config = dict(
    arch='conformer',
    dataset='synthetic speech, music and everyday sounds put through simulated rooms and audio effects',
    input='log_mel',
    mlp_ratio=2,
    inner_norm=False,
    subsampling=2,
    width=256,
    num_labels=18,
    init='kaiming_normal',
    beta1=0.95,
    max_grad_norm=5.0,
    lr_schedule='cosine',
    final_lr_fraction=0,
    warmup_steps=3700,
    adamw_weight_decay_other_params=0.05,
)
Rows from block 4, named by matrix and row number. Rows with one number belong to one neuron. Each number is 128 + 24 x the weight over its row's rms, rounded and kept within 0 to 255. All counts start at 0. Numbers have three digits each. After the name is the row's rms in percent of the matrix's.
# fc1: second MLP up (model.blocks.4.mlp.fc1.weight, 512x256), inputs 172-255
# fc2: second MLP down (model.blocks.4.mlp.fc2.weight, 256x512, transposed), outputs 172-255
fc1.325 111:137149143123163123143139091149100160112147158146110165131173124156166114078101128129123091138128111110140120127086156130143144137104130135108115108106093138129130124163110111130157135122126125110138141122155109112121105159119081173128121154110141113121
fc1.326 094:089128190120120130156111128126091163144117088084155123111112130157147125094108108075136114108115147134161155102124121151148123138101117124139160146117177133155154127089107136116108137071151172106082146094142137158116125179181116140153173129084130137148
fc1.327 130:159170148136145159112145149115124095112124145158127115161151166098152109109148095110155138188106131162135086148103142144134119160155129164123137085109168168137094123160138104134107075091122133128118079145131153089128125099108088145139125135113125078131
fc1.328 098:177125132115149187093119102077132152115128127120174113149080106105145133102088080096127112101135132116143142105150135117107117087151125139165161117110097125151133131123165114118131119087110113149118145129135133132111095140134148118124132176111149123085
fc1.329 110:138123123114128164116118167094132152143129142121133143130135138093149110131106113062111178112119170126098070084093165108188121132153113093129115110085088168149128141112098142150124137118155159147132100066129118155104109146098130080107130132116113138138
fc1.330 108:118110137107125147125177082143084131146133155137129140157132105183117145120075126082151143123110090132108146166142157102140124128190087189113147090144118173112176146131152095125123132138113154141180114115144111092145152107143135126094144091141154140131
fc1.331 110:156080171117126135143128138099138084134164108123106129108128142095126126154100117139095141086132146140133120095114131152115187135094149122142151117124128116137101182161102167119134104115110140090144107167103139167111173149131113114132170128102118107112
fc1.332 084:168137141102130122110108134116125134132133171121121111129107149124124116108126156127096177112128094064138160118104107147140167123136138148094169101127102086084130133140115140123105147145169062103140118185181091093155136151150122143083155152161142105163
fc1.333 121:122140102120178131121113115211109094167106156175111145139137128103129161115114131160130094155082106150139098106143114125144134123098133148124115143114124106094139134132147116122168163142102142195124104101119106117140120181129154138148141129112113089106
fc1.334 103:104120140113154124147115123130113095124140171132176194141176151179093111159115154136124138154123134125103173078143163114126113153145086175067105067159148122144131120136193114122147134134156090148041133138178118173138088156085134135135074110110150120117
fc1.335 092:097126124145140133122148133097152151144157137151098127123132161122121100118136120068155135098102161136134124109108151131155098131115162128103094117125136151115131150165149111099151127128111141137141097164140094163150117090107080095096123171106129114119
fc1.336 094:116107150174110154094112172129115103178164138089090174157136103114140141076099158137097107112124125127121139107151128108139118115149123100095162131102143130173175123095113128074148109136097125132106167103154123133147086142118106109192117110109132070162
fc1.337 112:139127153113109148106156111133114119181144131141131163096094136136147158136126098135141124104069111136151109150103191139124118137130137127060124133148161106111118087163119146125140122146133053142117102131185117120087094109161152124127110125116173117138
fc1.338 100:150135167125105171099145124117125138123111120113134161133093131119137105094142190131119132075183123084187118114096135108136126127105115136129140126118134136121100175188104126151172110111125102133157108149122139140162122143125107118078154082130117124097
fc1.339 088:146185135137115142167128129127095148117114101103129129133112138139151139115131128102115124106165129168115146119112149121102128156152114117094111110129135122153125135085129155143068147146119116087144093116083117154144137099113089090108137118120114091151
fc1.340 116:138142136150149134105146134108148129085134138093140157158119146143101117103108186124120119157147148162141129086123114110157064141081136147120110105102190125102171115117146152094159136120131110148109143107150135096146157143132110150119121135132142147168
fc1.341 083:110132164088082126124117118132139119132140160135120105116115149115126122131106124137141119119145109139139143114102173114134174144146123123097133117097108115141113156183157143129128131116133124130128141146138147152160129182116105099135151153136140144148
fc1.342 100:160132175150124134111120112131118086145119135095101143109135130124123058128149141114111134159109114145139113124116126159153128130131126088161116134104103109116160105096135144159145118098150143109135135164076160159095132178122113152172133141115122144152
fc1.343 116:134129139108134121108141201133133118131178123128131123130141149134131123142119150131126120144117130125133114153119120087129107131087146123127125142154087139106167144122152137164167113111122131151095110160121133087143119136140138185162170157124158117156
fc1.344 101:122133130138129137109157119121120139114150138114141123131129107169149111087141107156159114112101116101154108095105191107191128108171158121143076125079136149115125155149134159077088170118136120156153083121101102106148101130124092111175127146135184099160
fc1.345 084:151125125136137140087148127124180080105125130148141149140105145158178126136119117138143154138116178116123166142088125133137160151120080126163146089158101115110151152099183145165052138145119114113165117114128123138089112155125158126128138107094125093100
fc1.346 084:087181157153141138147148134065114125177129105167118148130101122119147148136108127137123133139115103116180118126099080126117093134153111109133156134092154086092114155148143140119126104118109126142113122132158115121138130129136135137118182164138153080120
fc1.347 102:113147137073139136156075146094107156117099092094111147129111133111129130168139174077134115125117137110146132110097171120125107092141099146129167131149073123133166107104112164125111099153152125115092107125089164148144082104136133129143123127150128153117
fc1.348 097:130098142134120116130123092115152123171142123142126093145107101140115112106130103095127130132111108127124123139114147161146113117129126141111104092119151113081147169146106079132155137128127107171115137139131114136133086142088076124131146138118143145147
fc1.349 088:147108106128118099125150134145091107116147131109108109123116149148112138097128170104182148134124151129166102116143157127183087116142137147113108124118169150119139111097146150169146138123153102153093119140119125140156138094127104099147159130177113107123
fc1.350 103:129135113078092173097132121099170137087114102139123117114144118134096130125109141135109144096152112138112186129094145113137114129103120123128136101124123112115142128170114101125073141099114161132095131101118166132129140065139139128142147172154137148098
fc1.351 098:162113138109103129119145107137107127124124144111176146100138160114113108101085170104127122177163151133128129115123098133147141177135128107170133088112141165102135099118146100136154131101150154106167151107138133144096118129090142141103134140129133116127
fc1.352 102:153133170090112175170092142126159108121149150160106142139121177136150152158113138115160147104119109097115106106107127134157108113149098094101092097131110156116113148113113134139137146140105115112145113162175099118178146128148129126141114111127120125181
fc1.353 090:123125139113159136151124153103133148125132147121152125140103095141146121118123131118147110089119086161072135111148131123167139114114148169129111116096128180131132127107152127099108116156115095142121124130122092171150157120134179166123125131123108120064
fc1.354 100:146148128134131116145144086165166145139090159127113076170104170128129162092115144151118098137163092137169146127127124180122127144088120174141085076129123152126111101091122145124105121124144115200114120099117145116133126165137120133117149084136154109110
fc1.355 116:170133140100141111112118154145163123136115112143112133137117090141081125106169119111097128120114133116159136156152147151121074153146165118195145111102109138101158146083146115105090136130081156176115072144138107142140095121133128129099139141113167094135
fc1.356 115:143137153125155127160137116146114134135141131139126125096124126150161161122158102131145154103113097124154185101136133103121124130132119132123165107147104112117123143138069113123105162128154136126136110135119120133117138119130149160120075090117152135176
fc1.357 114:133150163078110121114118094156102121099100108122121168145115153112124107171126114106168122136118134188172146160086141135093169176123128147090115146116144167106110155111135109110112105154110142127124135174135140093172164122118159104143131111159128117107
fc1.358 114:176113140132132110124123153125129103133170107132114133092111163138151151091134127128145136147151081073149115106126123141187127093122163146093125128145111156145121142132187190117144133133149122114136163149096135141115198167186123111128113118119152125141
fc1.359 103:156149145145067148125130137122155113147120101101143123092093113119122069102063154146095143133146136122136155098118182131153157146138123159135140093064153103140126168117132175102189133138112157118094132139150134122106135147150125103090155161118105119158
fc1.360 090:119133156149131099133112140101127172103128124113160161143121125109162107146120141066132130111116114100171158138101118107128152133146086169146129127094084115075116135115108103132118140154117087135116086141135096191149090126168085153107141145164162141144
fc1.361 105:148142152091157115142132136089166106136074112089159096130125123097153140124111115089132164101159098128138119102154135092159151122092073134137109058141169144200120103119113148141155137139128139151143125136109127105112138122136121102143129108116093115149
fc1.362 087:110119163137083137150119139120094115127075142125137130086142114116126096190122098123122156125113135127124152140119175136121155151179100141114122146144097095188127112133129102070132106137117079125117105176154123057116078155125124126151116131117115127138
fc1.363 078:148108178136134133114118109129143121120087114136157143094142138141103168138144134089093089144124137095175133095128130099134142100133108128160159157143103139163130157139099129138099142159142121116139090143076102141112139154156081158123127106130144108084
fc1.364 110:134155154103136129147122131133140157115120100119147139108086141116111103113103149134141134158120108150151150088116095135121147159135123114115100156137163177156148138099138127134144124150168124122137103094132104120124136078114123129093133111164097171114
fc1.365 098:118129101152151142142106149124122130146154183148172157143109119191110137126117163156148169106102112113154118122143128129099147114138135100125119091165125073147151141160109158150125096099136085059122140168114163108156135137177088097119131092124110159128
fc1.366 135:099108126120108133111144117111172134106132164137137081145111145128142136112127117124139103139124187102159133100100150104143129160123140148149127121147121085120110121133082151151191102138205104123186171159135145134138140157173110117104080137133208140132
fc1.367 107:116131154063160089090109125100077076109125101118137112138139174090112177148110119100155098136148121096132080148121132170121145105156151124095126142175131174143092100126102111149141155175154103105143140146104106105141116162121154159126130110121141106113
fc1.368 094:097119125123128111114090125106077149094160153130110143104170186148118128107120131129124129134169134163127118128094185137145142145159080099150139131130122193089144114129148166116098119134107146139111143139115122131128094179152145119156143138104113096121
fc1.369 112:141131147138076118145134119096141105135082111146192080096175122106145113123126139144150142117117149095143124117137134103144099134124134113100123099166120175129177134117088118130138140154149183103194142132127089141175105151129156121149172102149105126167
fc1.370 091:114156147156092112150155114122082194125123132080134133110141105114132136077116155101090111147147150123094125096125115100153102136107091123176137123107157134120137090086147133146126158133114103126124161170121100138144133109138124101140154141132123112167
fc1.371 093:093138111177132158125144115121161164077134172103127101083081134095127123116120131121111159086180132164120119141116122096117094134133116130140140141109124144135106143134128154148101112116116158124128118112149158107200088117122112109129134148101118117108
fc1.372 100:082110098134114140128146100098125163126088126093126152107153172138131120162130137115161128094106123103140114128104171137125138121181107108111107166132103134139133099137105132107172131165111135141130134114119122189110104128143162098077128146133143132106
fc1.373 119:166155128100126111125157123144098143100109123130125132161159152141124106133127129100158148137093094157099107119130126135163099129111130096153158153087095108161174138143128072116127164153129143147140092189115135119125100130099074122140103136113079152121
fc1.374 109:125140166104144134108122150135142100148118159130149146094115133121105120114178145117152165123132159137154155114130159096126132115168137122132101124140102119159090160118088136155118108151154107107064106162108127177096126196150167146119146191112134133128
fc1.375 088:147175140121107159119109117139126086141171190106145146080151102140135179144150090150103142141112069157112154117172189163142119120122120125098131154130086159108103144137171071122120149106134132121093093148127118133102141121158121133135166093106144081140
fc1.376 099:157125143156152136107161128100121191112153162148145141142161144137140091132093153121101158156103152102099099114126100109182121127114174146164105102083152108174176086104135133178139128120140116137138135107101073122140149119110121144116077145170085138121
fc1.377 116:118164103116143167134130165141152115130121152156138118142117146130134116114145095128098110178094133108135142144186139142139184172142122083136153144097135107121165147143143095158148096080117127122151133128167097096126091148077105138106104119092042125105
fc1.378 094:127115116107096138079172087143141088140142148143127121128118146129162110152114154104136127154129153158124112101098111099109165130156110113130132138132122123120138136124132105133099114131138126115110099167117145105133126170098108131100124129141167154142
fc1.379 083:148161123128114185143118143134112164105137128144116095132146148105135079144160097085111100115156114129134118147101190110123161124128154139100099150112103140159108156106107109187147099140101155116091121113138083156114126157145121118133137104151141118110
fc1.380 103:152100138128148113162117113140119111120140102164131140111166150116117125078132117074138144155126119124156142138113142188139105098180103069151135134150113130106163116115174104086110121109129133145105106181114111088117086113121082093161143157143155130114
fc1.381 080:151166133092122126157125133153117121126112171125141147194151130132123173129161140058140187100139119118128101111118138151169145127116083156092145149137132128103073145134110081114122133119134132120112080112141119081135109147098152129084126172153119192114
fc1.382 087:163127115161145122122089114143159152104091138077109131106150140130174143111103161149161101121090052141117118130166121151110136118135115087133169117181133164183155143126147082161136128112166119111152167112107134165162142162124164096120121148134114112107
fc1.383 098:153126180116119118138100102127126119155121119084105146134112076126153124158118118125168086154125121068081121127129110130152096079117122135126099121107119136175118156123127150139141095137106143140125102149117109069096163137151105105076102133126128117104
fc1.384 127:126144137151108175081133114104099148155163132135168155133121113169131121155125161109129113131106116100142100116102088080141129161119118161100161138091153139128089155166114119134081085121125134104137148112134150128134109121097136114108119127110166127121
fc1.385 088:164129141181159123101076118134129129147177117160113118100105148151127132110103128085132162136140109148104094134173123109100111158150120118137151130151138120126121155114141120087097088121087143129132122128165158125116114153114134111120148183096109143149
fc1.386 093:154145155174132149142102130105074137122165104141090140115122121142133132095105156123113130111104113086132139139153133146117154139128130159168147125135114128110151108125080122130117099143095111093111162122123127158137119146127096092135128130134116124129
fc1.387 084:125186138145116123115102137146083181120079098138095160126135115111153106116146123081078116111131154152169112108090148126152154128136102110131116142132145115134168120140091114124121084145145129118141169126117142138120171115152143137144130123106120122118
fc1.388 097:121130141105093170186117145106102107172080122142158114172149149137134144123088100125120106137118139138125115129147106138104146116171137156137170108114160078115137128131121108108118157112170116082148127151119153137172109135149132089150151134158136113127
fc1.389 092:131135191132102168127115120159110130144132122092131112128128140105112129134094126137115132129148129106090108116139147162119168157127119162172098139105115097099145158156122138156081121143053117150120107120139092154109093167103125143125114164142099095141
fc1.390 129:114130145169124094118151095138134151144159130132123142107122142122144094127142099129115100137187165127117131115108176079159158195115125118140134130143141159110119131094110146166181151152145095126134163130149099120153110107148144121125118141071119163103
fc1.391 110:114125143152101159099113097100110153098102157114143096122111105155112140096136146136103114157126116133127115097107146075129112123120117166084111110086141117128140125080127161150122160146150110172144156133107138084167110184119178099099190110138148126151
fc1.392 088:137143097142132156127099123126104139125145127144117132166128114144154155082110137119120143117116126149138119129128098146147107101157145124146110141104117135142124115114178145140167113088101171113155095101134103164094143137099104148110112118128129130087
fc1.393 107:082107127142137094131166143129149132141169134119153114141134084142124154146134173109147137120133188143135124059131111080142117126130106092120131108095089161135182144116133123179117189125110095132095161105125093098117127149129112079140148146122130125168
fc1.394 104:100176101115123210151126107138085156113096127129141122127115143098108133141123155088126154162103144115135122101136158145124119143149102162121157150131120139113138098096121109138134111124127146145135164132107128123180166157115115130161108161101154144120
fc1.395 085:116180150132156105121108128132118148142144152132101150111114119140087150147148165120083120163124110097146134107145174150123097140115142139100140142103169133115100161131097134123147130122089149113119067123111089157172139115127130135132160141170137110121
fc1.396 086:068128147172138143127129143098117235130094088166106176114143169148113094132155135111130126128131082128142135100134147103143112105137135107128139170102161132083111133123116117124151127115131138130116105106142149101129174062120115137146102144149188136100
fc1.397 108:129169144165103138096101081143171070198147114110133127124153171128106115110100075130147086145125130126143168145136147118117161166122107132087163109125107121133114120159123135148142124116127148135156127102121118104123144164145150134100102101071129153141
fc1.398 095:104125194133114096115137186126096155100133104131130116163098120129188179070126148098176105119102152089124149155146121117158160119176127126182131122107140116101102124110107146156124152130101124112163116144137134122174100128097084066129106147114108109118
fc1.399 122:132141138121147107106141146066138168102083141118175120094129127118123095128126100122155118115098096154111151112129111104151156112113134145122148133145154139111091136134100098137134118134101141124144158099155108129108108156152103135114095134147141112087
fc1.400 095:092126106119117141082106087091178145114084110116128121119097187152130101134148134082133126127121104140098119163116088166119171197080123129132110138115104088123174119155147137135133117134152102150097100111120089109131168166168118106098151138179099106128
fc2.325 110:152145092135127104140124123093135104118101115124108090112124114164172163138131109146099108108147161096125132094129114122156098093132141148135094165140100121136153143157130114127111109090145066143133150173181161172122082119150130136134088108104084116128
fc2.326 096:151110090084169154123089144097138118154112150122125089096117134111124159149100102120117107095098157120133123152132098107128083132108096112082113132091102092153124129129122102161117145139108139138130112121123140152078122107133107146169129127170120105149
fc2.327 120:101139113124134133089189133124150106127152148073152094088130150109100068151121163147115134142137105090108119126089106130139105182164133161133139166110088084129167095151117115090153146159147107156101112162130132129164120130125123101137139092162136127188
fc2.328 107:144117146137102157115143114131120130162082161141117169128125113094102118153158101122135119142200129132177125077133158132114137100139130131094080115132091168142115146106146138162139103075140102096110127113167119133110152169152149117136106130129152117137
fc2.329 111:130118126159151087087117130120129098132134087148174124161119108105127097135128114125154184110123149118139143155138165132085124155167108108106135126089112153124142128104127118080145083092110162112129114127130105145126084096116135106127142136156097162117
fc2.330 104:110089098155129149137096139120118149135102100164133142158181111093114178193125137110145122152144107139142115145135112115128111127110166119134146101143103176163150125095065114107138097104095117144141132129098121127134153112132118082146112115150168132150
fc2.331 111:146112146110136198184125095146107122129137116105149141118135120115161123118108162110132153113122162185112112132115159138145107156137136136139113151131124142131122162075127125121107111123085120151146150104114123102142107115130129087113130167129129114131
fc2.332 077:118130153085101130171195092077117145133146116152099120118140124131140112138134156144156137147078159095106153137153157124132158115117104157117087120100098118128148149174158157146174154119144098145098114074172123143106154151146094129121119133107135106133
fc2.333 109:104135142132138087143144087176102130073122111108104139141117106131115155161121133141129128137112159137078125133154134095147126101142174134164169136144125132125117118137156129125141161142115131117103105101149133083147109136106116093129173123069115160155
fc2.334 105:074151150127122113128125124118143111115124117152131137193149148129091073116096145143127111081113081138086088144113152146141141104130083147159164179161121161133141114113115158089150139130122117135152172101128131131139059115131127080120159143143125111160
fc2.335 086:114135111172132130140111152132138126168177147135166102105107148155143134130130110097118167145072097156147132123187138143122163096131136144143130138171114138112128101124157115150121128123150101078109122157118094153142111088150148122149152164112111131151
fc2.336 091:135116101089138147156119131132187092151123163115090086122134114091144136119147139147138103097165119133170131121108140155131138119167134150156122098132125145107128129132133120161112115144126143176152119157093143127151103144127155093140152128159148116101
fc2.337 106:116181087104153126087129110115150112104138144133080114076086117136119130138136141142154159114103146158103124147121087089130158129149144095096130142120102132109098186147148117146102103112135130094103170125127106104142087121154126139075129070127075108117
fc2.338 098:146099144121115107128121100151089135164137149113113127089162115148127127114102090152144153132131111136114089107082142111167145145146158132137105144119158140158152171149143126169131124129116108110152137107144113142100108108130166088135131138102128139129
fc2.339 080:116179116172134123138169117117115120164088113142151090149115075124132121140157117120133128137140193091154133128116141110108106157158182128118126140143149113154106105114128132155107175172142101152172105088121097139137130124130087156163101141109151091127
fc2.340 109:136112092105111125103160128149118177140103132152123100146189121095123135105137146133150143157124135109135194128140159157098096107101102131155132138183156071160155152138131163122150145145132156117109099122123149125077136140119140100128100100123108137139
fc2.341 088:080119180129109168122122131115174148139108129155115119131173103156102105137135181108110117091129149155101115101137141101122106221163141133112151107114085133105136133134151130094091112087127154167143144090110117099116151169099100114116150135119156151114
fc2.342 096:147095143129127133160119131122125072140161108092152154132137123101093082116136129122150135130127130118137145138116099160146113146135112110150120106147138071132162094142149114120109138133148153143095178167092169154136092117110164144174133161099108113142
fc2.343 118:102146097115147119149126112140117174147126123101086128125143110138147123135147123133088144134141148094093132104125133161121131112150164183137150161125114090119111172121054130112113136093121160161116124154155099157126153109138169089105114082119152142161
fc2.344 096:122143141162120123137135164145111062134099122104145137139099148128115188161130124145149132101139128125137117121079141123125142113165144156109137113119139178096122102126088105097104103138138107130156119139107152124152110143134116112154108115146114118098
fc2.345 082:169149101183113105145119102115143096119118131162099094150162129154135055149098139163138155171160089095138109118117133113141150114087123135138128126171154111146132161106123121130145139129129139127148143077132115142088127124063132122136109129144119159086
fc2.346 082:108100111122135162100137116107130098136119099131170087142133088094104143122093150120164076158147153138129116165114139120109163153178115124126125135099127142082133116131131186125119127138113135160106107122139144123129167125133136108115157141098114109115
fc2.347 099:146142134129140130150158141136141135157120131101157158145153122107123088093117106145152101122110141089119104138148144137150124146147161126093135125134118130082150142149100121119103157110098136174108080169123100184131110106155110158139136133140159120112
fc2.348 100:130115160094112113130156114174114072114139113117118087108111114100169153092135114114096154092094091173143135102140090158094146101127120133140137136135127128103135101097148112152143144193086142096135120113128132116128094092157144101114122132088096176118
fc2.349 083:139109129103126147099105087161142117145142109122090101146125100141127158092143123126108181149125167131172131107146103146114130148178089127106046174104163128112100120146104127114136088100149095119120168146142116124138136124108101140146133111133113138140
fc2.350 097:071132122132140126124102081156126075107106160115127138082118142127031131117153160102133129166114136092129117127163121170120130159111138121108131119086109082110173112110101109150099170148152108118124141180165168133138137106123121145155139115143113121148
fc2.351 100:137152097131117085115110110094126122151114122183115108139129128093106144143115139141133132139126107092124092130163126114123081154120111111149137116120105117120107107128139173092159128138111096155141137077183095166117133123158157142087093092172059123122
fc2.352 112:125139132147114143138143152103131139102128111120117170149097135097138131167119147126110154137110118149137131112125130122130122118114125148109111113124117183108160164077146151126120104138096135172061109133110112126121129144134131156074107131102178179096
fc2.353 090:096110115123108126155139090154114116097152126117144121118120117128130109121138145128142129113169127144118124143095144143129116127156146134101099127131182157124120141153122122135139119137134103081089130136102109165118101106174110207150114122099135154078
fc2.354 098:170130154132172146117162078108140157168139105121121078125098125182117134119125164124108136158119116141127153106113110140108095119100117151141081107158148123107091195130109138206127150098140105120122154140134127105104123129139134157133118142151130146130
fc2.355 114:137074134120159138091118125139073135093144115128118164117147098137129129144120084126125162101166105090168114107174148115085155149162146109148113141111106165145107108091133119166092099141097160162135093155131125140119102123118193136134107103100162122113
fc2.356 118:113127163151140125106135127066114141145174084118151105091147126123133107165115132121105060110136127137145150181140164141105123133106098129082129155156146095149065144153110151136117137115126119152123158106126127135112178138160123155149109071121117134119
fc2.357 117:125124174126095157119093156127076128111094086111146109123125111162088140128102153107124169124138102115168077098120148116090136123161128115120137128115089125130106072136089138143138127128125141158143129134126135110150101087144126143131113142140121144122
fc2.358 117:152144139154116137153126151142144145131112113128114164095175101133101160157112145152133139137140088134072152147118102100164176110110137114127134166150154142108086139120126103130114112116158157132134127134120134130151123105133137103142111172139153155138
fc2.359 108:124131144132132142133140102148100136166145148140119090163108148110133148104094143134101148138072136031132135097113102104122120123160155174126120124128099130144138142168124137127128130114143086119091129152158114137121089099122161134148119133118146153117
fc2.360 090:152102093100117147115149105101167207124080101131131124166130116073126100125067134119137114145122144147169114118141114122152061119119127129089103119140136122107131113151182114167174128134116134103143085134091143141112150155108128089116121142084148100136
fc2.361 105:138150088151164129096136120124127134153131093146124101109139155126118134117155123144117172104133131132131128127172105167097137119144123119110122127133165133078138109133149127145145133152147150122082110145138130125121127112142150089132116125118126177151
fc2.362 082:081074136117120161098128096113139108117124119164100134078143106139143115097123130140119121144149118135091155077095128164155121095130130173184102084131123145140138107133121132136118156138176132136081128123161168116160136155123090135124117135152117112151
fc2.363 082:149085117153126112152126146122129151105131127101129132095123115106154146157140106133140084124128155155127156102147164113131143106138151122143143150122123153105134070114172204127108129123113154177137088143185124153150166113156150167136145129126105123149
fc2.364 111:121120125098104113135069140094066114196152132170123130136125117093106130130159077140124092069144158114142167142134102098098120103120135099118150150123148112170172111157148097160138128116128094126133132108137111153143147130116124129147124143122129145112
fc2.365 098:118130125140107118116130186120118149111172115138062109136120116137124148108131168122126163122112137124130128111161124091142173137118125152155143117105125087125135081158115135147128135108148152090120140067098152123118151096097154100160147117078097121153
fc2.366 129:133108106109154133147096132131168118103135154137091137131125157184128096088125105159124165127116124140127130101120099106156122115173183158149158128077111135112156106084132126146122111151101084134157114129132125158096117125129088102134145090115098150146
fc2.367 100:125124112168112149168166162116130164160113102186134134125119112106164131163117111129108128159156158160111118143173137105149125104118146088085136125114127136145097127095132142109130110123110119136166138134119148103137098122123121138117131158140132110130
fc2.368 095:126124089130126127136148143117092085157101121152086141153129128154130093118113121140164101091171124103126129085129182110104125113114130134170122109136147124112141088105121143100136125138119118120128159120126152139094126153126132126092129128103100126131
fc2.369 107:104097114156118137164124142110109119133137129098088135143137112130125107107120137117118116109131176156091099090130094116161122113126171128144205110105121076119120113113091091101117113122131131132154133119097141121121107082106143093126079142104133166130
fc2.370 095:104087145113110117134129148143128105086116092132113127166113154113114108121128082147081130133141143142125128108101096116099105168121134121120143125154095088181159140101119181112118126121140093117101143085139112097149165152132123110139128143128151115177
fc2.371 100:134112124176122136129143155129118119152155174086124092110149133119116151095140159131110113146149150138125134110132123126119151165137148106099085111106110102149117143090104160082137161103095143111126115129098096107159119136118178125165125123116152176111
fc2.372 105:128152174135151134185103129076135142106142130122134157179147145167133100125148147110172174109138161119137153126077122125156100115182166133122129129147135147163118080126181123129106127162134102127140109108154079112108060134161112136137167111118156134140
fc2.373 127:140129122117118128134161084144137090117148121099161087123142111109101082122136152142171111124126118116122149143092129138139129152158133109120137132092131141109131133127124161087094127122143169105143107162105158129158144142112136138129160145093148148118
fc2.374 115:138155161153138135133102159136102118115077171129107118162103129123129140081157160102152152078143107125098127103123166082113125086164090089096098118100135161096091119131098107110144131126112108136178142107144137135095117135085119146116095123153113154150
fc2.375 091:092125110139128101123082168079141110153132180111148133078120110132134143108160110142122113124136121162121153130148102133135133132153138121126119118074150130120134148128134158129120122063168121124101136171099088122112063148096156143117120135105134110103
fc2.376 105:142157125134138116127120151116153154157124107116162132136122157104115114119142088163098126122091136151122142118109080167173102190098146127168112120132116128123143108138123136111150121145130131099122093138145155136109157114208118161080096089157092149143
fc2.377 113:070158106133112147086162131145135103121088157117162153131127136149134140100105109114114104137158152092153165114157128140125086091115122052133128136126127127129160114119135130120075090149110122091132097125135116142166137102161091116173123144127093117138
fc2.378 099:130160111148169112144107140128113120097108140102129136120133130125072149119124131167113117158139153123160125115163120153114116171150119125146143145082103115200101168117169125107172128122118162169117106088128112140098148118164139146129146145144143112122
fc2.379 081:141163084114126137144137102097160126126162125163139125138118150158134069176111145102171101155118119108120151086130155106100115158149151184109131143145132152126127129081134123137119115104151099144115096130110117128129066098138134192157117143146159094147
fc2.380 109:171140138110139131106150115125103169097143106136133122091156140067142187151104122151166135146101140116132145109139109132135169166144170057110161134137111118110135135102124115122148096116109114117216109125139122131105171115127113153153146133095151133153
fc2.381 081:130123138080129163132155122099216135138153137142107118126128120152085130128105105073125077135103136140114110092111160105148132111105114106145092075122095128083112145121133134066116184143116124158163078106156162090135135116090097118148113112132140156151
fc2.382 093:164110114152114108149127151105157126110096102124174078131151123113136115124124133136126123107107157099123128130141163136092137125141175143079119123130162151100120127117101150149129152131174112107168112136136139115117139129151112169177125152113121172134
fc2.383 100:165079134084164092161104126065147135104105151159076129112150083102152150119100093146090129120146108147119115127077110159085121105144128134165138093129142172118145122181129131178144159139099169133139094109147130127165148109167137119098139142132110149115
fc2.384 128:124108143104138151083177120092115151123152110152106142174124165118109151141147112142093127111158110126149108081129106122096160133136152126148173106115131149080164138163108090121152178129082090132115153115128144128116107134138114087142102102132181112112
fc2.385 088:105173184132112141110107138147137118109100143147144160123139099150127103157104163101122134130116168139127101127168174122107165157141079080141155084167109117145116142106126103048143125113078146097148113136077123097118111132114123109128131142137126141190
fc2.386 089:143106124125119110094143098115125129106139106093095087145112127103077108093157135128112132129098116122148117115126097079126166108083113146168145128154118147135138115146107132113150142138168148157096152159118095148108115120100136169139106113137089137129
fc2.387 089:105174131136162127135137165099098163137106131129158125191122167120128123139143104137119137176140154162110155092129128141117107090114125145123104179151136088122111133091143075139110125114120110102105104135143119149169122120139106144174168120098098133119
fc2.388 094:100095106112102158136109117152138144104133154186119131171151114109154126114164164128149115139126125118177150092127139113155127124108130106196103112117152130120165143140103109086123102132096132111135136126113100158140129158115143101115145086105109179117
fc2.389 089:113046139136134123156135145104081167093175084113123169142136132112130083128127127126111138104137130098093118138119145123100153148103148143089096170126138143123115159126121160130109182154173144178102137097089156135112142141165089074127137110087145120124
fc2.390 128:137114152101117127118149118162113123151134159088147118129072125139136121144129157142078138118118146109103126144140081127124149131105139134136152122160116138142111110132137130172126159137109134104112112111135176118158103143111108137140136135132159147162
fc2.391 109:131139126138104141156177153120132113135164119106134098130152121137107121100175127140085138148131115115114121130151149117137073141138101169075129168169124094164103120133106094163150121105134144161157128143097149128119100115071110119149119111157147125117
fc2.392 100:161145101138160147097091145147137115118127145173137096144167105083108151116146116130162126088139152180111130116136131125081081160150133133097099106149128110158093117085143138110125159137099118114163106112140082117110142110099128158175122145145092103101
fc2.393 109:102151119110086125137116151136116140152147118130142110132111170140120129099158137137180145127169142092116084144133121138110124092104118114116142155073157103117109138082132138144160082149150137138086126090106119137108129116115105110123134160139155131122
fc2.394 107:146104128105123117105117141134151166141147188114099113110172096147119113139130135133142127179125148127157142162090151109103138118149112131131152151117138151126120140100127102126098095133132153124102184143109126136117171148086163161173142157154131142115
fc2.395 088:117113121115164114156151113146133131156114190143150101111133190114148130168112163112093156137124100142168103092116170114138127110130121139118129163175148144102119125160088133134121137138118113120095104130161135125113135107117135111113087134126071123093
fc2.396 082:129135141146112123117143154107110133131152147172188082098091134136183152175116127112131099059151146176094117092126140148102182093161090137180184080136138116147146088147110142128102142131174129132098118152145130145127140158120148122111126121108164133081
fc2.397 107:087138136131154127144118140118113162159108129156136095122127138153078092112090120134111127156142126114125153161157116131130167128080099104147159147120092102164089095113132139127137092142143106139165148160154110124147166090124114115137136150118103122120
fc2.398 107:117098125150107136167129060113137125123087111118110119108152120093118130117139134141119145173144086119143103135157113147117135096103117142161144131139106126142156135123128153127149098137144151163161116069136149090091104164104131145135139184139136095098
fc2.399 119:132143143139142142140117156150115127113111109130172107109085117191142181120130132094164132130098135137148153142125108129125159108117152115135096163160132096141134099128172102193111119136125106133122102116096100148108092132158074184089097106111151136130
fc2.400 094:113122150154115146132138103122156157123128155105159117149088133107119102152159104102131154141125146130112148138107082114140162155120129094133096108152125160137126113119156132123094163154117113112155129142155126116130159133132159128099143119113139105141